From a checkpoint of a small image classifier.
Training: muon at rate 0.0016, 11300 steps.
Rows from block 3 of a small image classifier, named by matrix and row number. Rows with one number within an expert belong to one neuron, the router's apart. Each number is 500 + 50 x the weight over its row's rms, rounded and kept within 0 to 999. All counts start at 0. Numbers have three digits each. After the name is the row's rms in percent of the matrix's.
Before each expert's rows are labels from the 100 images, of 14848, where the router gives the expert most weight on average: "strongest on" is what is common among them. Only what is clearly more common there than usual is listed. The data: dead-leaves pictures: piles of overlapping shapes.
# router: router (model.blocks.3.mlp.router.weight, 32x192, trained with AdamW), inputs 0-63
# up: expert up (model.blocks.3.mlp.up, 32x96x192), inputs 0-63
# down: expert down (model.blocks.3.mlp.down, 32x192x96, transposed), outputs 0-63

# expert 22
strongest on: large pieces; aligned; bar; palette: vivid
router.22 097:501517445496500512567550530448458481510508457447588465488560477598439501463552455522561431520527594404535552447463422415527529484435482503503445522574549572480463565454411454441536414415586543
up.0 099:476512558504593580498459565533514436492474509432509539536423514466405502563467443505467506514511519506447582527436510574643462516550579552504486539565527465540561487532585506502437456533562498
down.0 099:573468375463422459435502453555501507492463467488426474559499495497515492548489471535481445499513552560408464610450661464370514521434411537477465622425489552469564544528511494482543506541507489
up.1 099:512493440476391497496409541476481469477485529542570457519533508504529536483521600557517506492534523493538453498586575521484432629476523537523497422549498533489478493478465484625556566402490471
down.1 097:486458542527428550508540583468498522512455443480461560527414539512554513524536479469526562514492461445467585473378480445538514419510524551533522541519526476514508497587506541476473532524500399
up.2 096:437428433458501489447469499511460471477464496587525457426495528467450445526475532603464447495586590464543485411538482537611447621536483457443482515444494476499492539492426541490507366523545463
down.2 091:506562515533554394459525534482503562497501566463494615565424495533496555450584534468485491459445447576508565423468559410495539462502533542486496546474521470460483370504404518497443465510533415
up.3 103:584474520530422541485487527427530484554519412487442481499407451486441458463487479523455537455546482477559500530493542492562608532478457441495482527437428534540491488542406558467517490487536452
down.3 100:502548492478519473421456476447468490398387487612392523538421446534607512478512508485482542508480532512495520443534565497538477518545509499502547457497555510499449494471431465520464454502496367
up.4 102:453507540537538509505434475532552482497479670457533568453533567478589538477402485505501580532457535572645549511555452464523426531531432523553499450410487524471496429497432592495558517510502538
down.4 091:525468460447538466491550513508410468455574459449551497556522587430563539471523566489518448565570545524596537457490526519449430512482401564502476604546551529475536495539519478493428450473500562
up.5 122:505475512594508451617420464579529491537545483409427481501678501512457505508424475439429376459518564433465526451547540501491470496497478469501483527442457497588435537463542519519454426503540540
down.5 109:532459634464442407450505567524541459491461499589455459472452470535513478465499500468498562526441463521536514454512535501530425405541505522596524446469496500550510579522555474525475507454445421
up.6 108:572464438483496487512476487485564454536519514491506522552501544460426545442510467518410457425499559421468444523430512501594495548514421417472454525558563476516487531473588459452507465499476458
down.6 104:497534562438545527463468466421529498447413525568551609498524416466542483480522508507464351437504394629566535459567590512435544553482538455455560435535514513522563511442521535561546477524526541
up.7 102:599534523501415502449450484470622519553501534484459493570538545464587434496539449487476469576591616450570544588482570483517469488493420507499454543459558492518514486512501538524449493472481484
down.7 100:386470520533514566590496596541422511566563460517536430513546443495492487492346505485497525485493488513585542514495423471522507526460531454512477488464509473427405576419438498472511485467490477
up.8 092:551553442516487539477454578492529525468572558527469663496446513562453410459456484444471452480535494541585531466549510461456537588506470501454532484470550486461548489583516503456473516486569546
down.8 098:522530506449471495471571516480585456556544439458486427513618458492541488516583485531591524451509526528424444550487502557522515437472574460510480485480496513533483417466532525498479461451468464
up.9 113:515545504517557352440542556578470520515421501465505567478506489466504448470545526543503474447526438437460514497523506556428562461486540483460415558398590612508564348511460500583556442530542533
down.9 117:488527502491481530491556480489458502489567477577521466450552532588597565506503486447532552525432500580571489457469507478549477597498510505460528503531409417530566582568485480475432538506505469
up.10 113:583505520589504443554524478494614466543545499470429519479471515501502503568508523456444489565579489456455518547489489504455433515534542412578457520440471470599536522479560420548474509461449512
down.10 104:421518614539533501420446532504465585541568424564468475490533423464495540482534500489438574523468468532476419494520464514526477589493485600508497493501510445543596467493553484505496556486435503

# expert 6
strongest on: textured; earthy
router.6 097:555570568490548547405567498491452531545402550457601458513459449453539466491502490435532522592498479594561595510523479411505524539429473526500491493500581531410540528577453535521517507531475493
up.0 102:497292527482501446414457546579531435490438554589506564516546522439484558444459525470552512456510449549577478592485474541522523539490546468469522482515432481534546537479530568441512530462471489
down.0 098:422470435577553520527489571467483563510457533470398498537424490569538592578465484466402469491524493540489453560520447439464540581559571443592446434400472515440476485471603577531390508500545507
up.1 093:466613463532524500555534477545461466494477448489478457490418510471618501512522389590507443464479525514583588518436484500517609454508484517524550495467436453488519556445512469502458452414459498
down.1 099:518466497507437535576458530463460517447485489486513506465473434567488572505391453423506444521427479535539487471513541475512525576524440519559513388507478480527478480446452578530555546550552548
up.2 100:463543478505495491527447481583504526496463550459531475497523617491451493520469501519546568542420554435546494470542471443545475500532474468523400605549511545581495505446505547560610516505482492
down.2 098:503546497474505495472600419397478462413432414529535598542463558515464489481538472460495467419497444447506561531483501500426424519414470608556517537505394429539557445478555488585455356521564476
up.3 097:454486521460538503495497556478507549507450455428566479530487442513565479502477464596437429430459513466516537539494499524661533509488547431533446513490506534466475448572477552520542529460514520
down.3 101:466511512500519487609502566464535497440468402436506500559542533455533496417421386566545526507573583535577449523607415560446511526465498480521457518493469585533482506511526400447570401567526433
up.4 104:562450529495449511449333483439470500523478514523445497489469518497498574491534396393513527518472489533552557534588533394486508419511554482504514460507570579503611532625500468614458516479460507
down.4 093:487404565555549488450542433441468441432429460453493460634465442485394450397442577480480475465426544537484525537467571589550483473519563536515453505462460529482489470483488538517553509416458447
up.5 104:518595468442392570458461438437513498531524442587520413494631512491456589538469452494518499551548569595485437469528477445517391454364505488557468457542489511589487632467567577516524487512483410
down.5 099:518448507529556516464577557438559421527559532528435508553584565546471497479570567484475553500453508499532555498415461547530412460431522486531541445541528472568463596514467467420481570502438499
up.6 101:559504539445499440387517469473537549500521494499533447485485532501465581462493440468477406510496477437481514453594516539435534428495518530491510388454558354471599409625535489530454523537547542
down.6 100:553491602464513562565493427571505423500529556469468622551428543513423536519539605542492467584449528459544428513418425522346546502506498455462556521441495540493537544478512498531477508488475449
up.7 090:488581508374459562502461467513465493493498580529572428490509494444461581456424450495460577494519590438457594496455486572422436554516514472486540550498477525498477507469522457418455456454534525
down.7 094:532541450489556460495549521437470529449480467489484528449555561444652455595498633446505494535550523518542596504531390561537434486497578504560464525530550499477422550458524557516530494459492424
up.8 091:431574459461430520495455434534478508526421411526517536474442414501444528567421564577517405466494502493435457439523555446478445464503450577562537651498520518458527523506508403478497427599480568
down.8 099:607417377495492500513547565555593524511593517476465448462537548506495504400572576429491496476480455446443611556556418443459500493466445452550530411530483454600517449515508495565525543525552432
up.9 100:479545496528496547539451396482550476576521457525455597502453429529488446448482600475506481502553482568443560478423423554483564390506536586481486504443548553525457583550589573517510512476485490
down.9 100:597477540465517508497473534537478496527422595480426496452492501510507483517508543460532533517487392398590476495583491436469486506586514519494527451574597531608428537533516474465579519438521415
up.10 091:531410423443435445446504430546469628479532456485508543467503525555526480512531517417536502641462512451548501443575484504534477534528556496496463586572601533551443515487471476501457503548620519
down.10 092:545552521472469457546506413532469530317472442465537559517529428508503502465487411482545545507526484512516496513522500460494549501528524476523438541476522491469569452509464415582426556568485566

# expert 9
strongest on: large pieces; cool; circle
router.9 101:493550423481460509472552479534388496410445466530490523565493553511547512465405442461462483572526565453512556493521543407478492461552522426448526434471502424519477390532462483580463567490513519
up.0 097:482550503435525513543536627472478531544524405574449470388487590486663542549421456526480496530521506459416390571481513503463470514467507478530500452481470450461521495527426470549406458508483491
down.0 088:508411453563489639487481527511464444484509494396601377553483531575560472479542523515499456474420477645502582461566466468538474487501392476522511532447422462497583586508536506459466533572551516
up.1 104:464531460457425553587494455507467490545505425445565531557470491599518475513558467472502557552482552539551438480540452492499498548579458541440495519529658476550592500464433553429452476554505528
down.1 104:511516498573539484450516485484525539470520449542393561491432533422434500482469461484574483418553559579435473446494604471495471444450552538443502525513460645480434523449506486516488463504553454
up.2 103:459500551445545520509501491546452438491468542520401555467554565460505598507574528505509481431537460554377477484492449439549510439546550499478575611467546508427526495482563598561511556512518456
down.2 103:501471366489446540466508515500483474554496501600464511462463518510550401498402576451471558456565528611456587409468477510456498476379487495599481460536481521517542510510509515438497530456490588
up.3 101:441536540530519508568500429509516530546374488438529464432463552466519477528449508467541430521606442560485449504594460475394488551549539473510573494427533489439559547577467543499477413483558480
down.3 102:533403547489445506411482480486408457521439464487475529500476480443486539511546496468495475473573567533466509436520533564558529462453465442441504574521527533434603527490566514565457414454567448
up.4 102:437512536476541540438523462505576502512531533538474476588477506456526513492438571495476490535454573512563543528463534454509429452399409565484578550487447486457537527528563430442456502614461542
down.4 100:437488525446513428549462482450542545538486525464516610479509486520524485549443454507599457541502435418568493424492431497463575402457616463506490455547552495524473460562401614544611482525423489
up.5 119:521475498586524530578515476564579479570524478529526579523443434524459559519478565507455530522475491519478465445460544531465536504476476481428482477569499501581500505369468501576499475527398482
down.5 103:514528422554514514468490479551468475477436510456527485509391584565537496494486489572469481507519524431465542571436583488588514447433538508492520544450475502412594508530414454450544494484485421
up.6 097:456417390486461467415440511409564472491424514525560427416516392484519519532467462430527475435433468557518526477575465442565473472546408507501439461486565530614566533442533606466576479412645458
down.6 101:489574510565417539509534522523500537427531530468524593449442504582455488512499432460572550601453495502518431530456422541426524545504401527522583484543472550545466459544513446543524528622371524
up.7 104:565467591503521548548463433345438506524461488492529524465519471468573495478586534560441507459464401465519444516490452584499481530420534519483519440518554512460539523581479525536494397495460524
down.7 099:505461575526432526494503529515407499560425571507498542507463491511482539622518435539544484538530547580427474452489527493407624540440472494540420489599521527612388565476487540407515518478493522
up.8 125:582520438523520513520504489540626470524491516492568409431512425483416475457475478443494428475484437545505416532515435466499552524411421488459528550513419550535498553536510547529555483476387508
down.8 112:489544519405460524493517401518538450537548430563578439388597488575468524432477523523456454493519586547579455517476481429455573487481492497566541494506544443554530554430560481503538545506536572
up.9 090:613445464504378496526547549471504455524488495500521516446442506476479477513575559584489517459492582461529504540474483490559602506517355530591530490467463527556526542529476423479546455435531457
down.9 097:407484466466605470596574521545467506456576624573446528511402495527490439384404495604481468521555442408480542532496494508499500578533528516410512514403576535540416558507451396514514550480486464
up.10 112:420524529541531459561493541523509438483481470478490525435429548566408466484466485555535468479358519455630414508506611517513522522486511488474548505508492540453575493455544491546490545424557367
down.10 111:477508365443446431549581527401522474547538642476500514547532498547525440495457548509431413491492543487416475484502470452499449447471560439508423491552439394513450494524421483573466397610472479

# expert 30
strongest on: small pieces; grey; rhombus
router.30 097:478515511529521495577517440554441453563533451526411455535518506521420460531462509451487459498514498570413557545423596619490539483472500525553505537489441512575468482402541571471539450580516469
up.0 098:578449401482553551527473444461517356503476466428541589531558528436549559538633437493447456531533419446524559422480501612510467442564499526562440480596406414449453434531558488498512507541549562
down.0 097:451530480485504528553632438537490526449528567521409497529441498572500483541538489445642539543575608509474487457482410440581520503555447429517477606434477533525504446460554483533439443470434467
up.1 086:525496540437535597533545532550533496474413508536518424495455509485504543482569467479499543485618454532471399510492490377479474515553490491443483532559593491463594503497519497481468544495498446
down.1 100:516505449413499478528460520492461552438456455483467554548431535570547438521515546573484400570495487420437395506550458620472519457549479545490521461455368470552586503551545556509523430449509537
up.2 105:504489520468559518540530546519550606466494556440494606577524467474517437434515580511438490455474506444536542435520536584488572545522487479460469575522579424532489459487557452411479551438499511
down.2 108:456540475559485475372500526524524505511404461531541497421562464463530482544470365527556506528458598478502499491504470479533565450382586486487415419478595448459488509480550465573436552488504493
up.3 094:448530509546468474469578564469486532594480527547518471510472478472488483520472497451436496473539426524452530501575489558552554533464516530466581549503513418439516612437496346449483448472490529
down.3 101:515490462366456489502452549528418568564521458539466461520511557563560503490537542549513543387419540530529528584344477434508478544439468451499508492434434504578439394487547504508456551486503464
up.4 104:520445485584649457467512462416508545508548494515507555485498462553404521498593466503554442435608487515528526577457523456543486528488538468452456529534487441517540558512540475501534491445515437
down.4 100:551511548509448482470513528555390527399523497550488558608415399487534515473565452435515579447521514467533490481541433538520530500431602513528459403469491477509530489463497417472523493488470494
up.5 095:521586494512429452599489501467447419524434525497579540470552497499506543551468513520519513395523458424515568541495418498484464549499556513408499477515567541508408461498477551507496548437522482
down.5 098:425523524476505514355439489589445455561520485447587629467496445383419467504499482540474535533516530576539538412506520554512512431466566508469518531571474468544565573406484496531550487472474432
up.6 118:551486595544564530522479495525428537486505435539479530545496469483478526468492496514472504442503497485464586520421436545536465463513552513552443524535527505506522498497533429404521538458458542
down.6 110:516628569519457524437544519589510470531428505531453470492509512505577467567494467540490491477493501569515545501596512510514566510517505514577464456429494450507457459538512414581507443412596552
up.7 101:462406551579506480539558500497548512541463422505474501490484567526504534477393501468509473596509500487519486548514447476532419535465545451532425460498450544498512443505506561526531494475469385
down.7 101:512507533449518391448436499546467470539514390563512554401481458408465558626514486475491483507429554547483467491544441525533572480453463523477530523562448563453516513507572451428492477462471532
up.8 094:358426537344472572416439509538483550543429451592466422566473483482557510459436553533498623506492474460408495455465491481608565479527502497503493522551547538474566516543409455493511447455526385
down.8 110:505519585493645458478563566510500561496515536476536566522562511572531450522474526505537479527439470470543513438527409491505522488639602494480412443480540492507521486467489409539545562510511577
up.9 108:507512465513521526473564574524510502550450553494525527511485500471483521503564506468430545560515484420586450522453590507554539527606431585444455489524541345467532560418444583444449530508489439
down.9 102:516485529540398550437475430472495406509448479465479440492576494568503472529505550567486525453452501534541510407487503452535453491431436522509535503577419600539568418554571447528423487382524423
up.10 097:477573450545590460430337620446558513531549471503482574496494550513549535595463454514468470509535473494446474496490522584459555543445381530450430524513480454498430455594470464468490553571503569
down.10 093:489536506545503555547487384470574454597452488449480522499601445563484474457536572518486450538518525482584573470515448475538487506480499489425539500480482465498474485452424551494500430542400490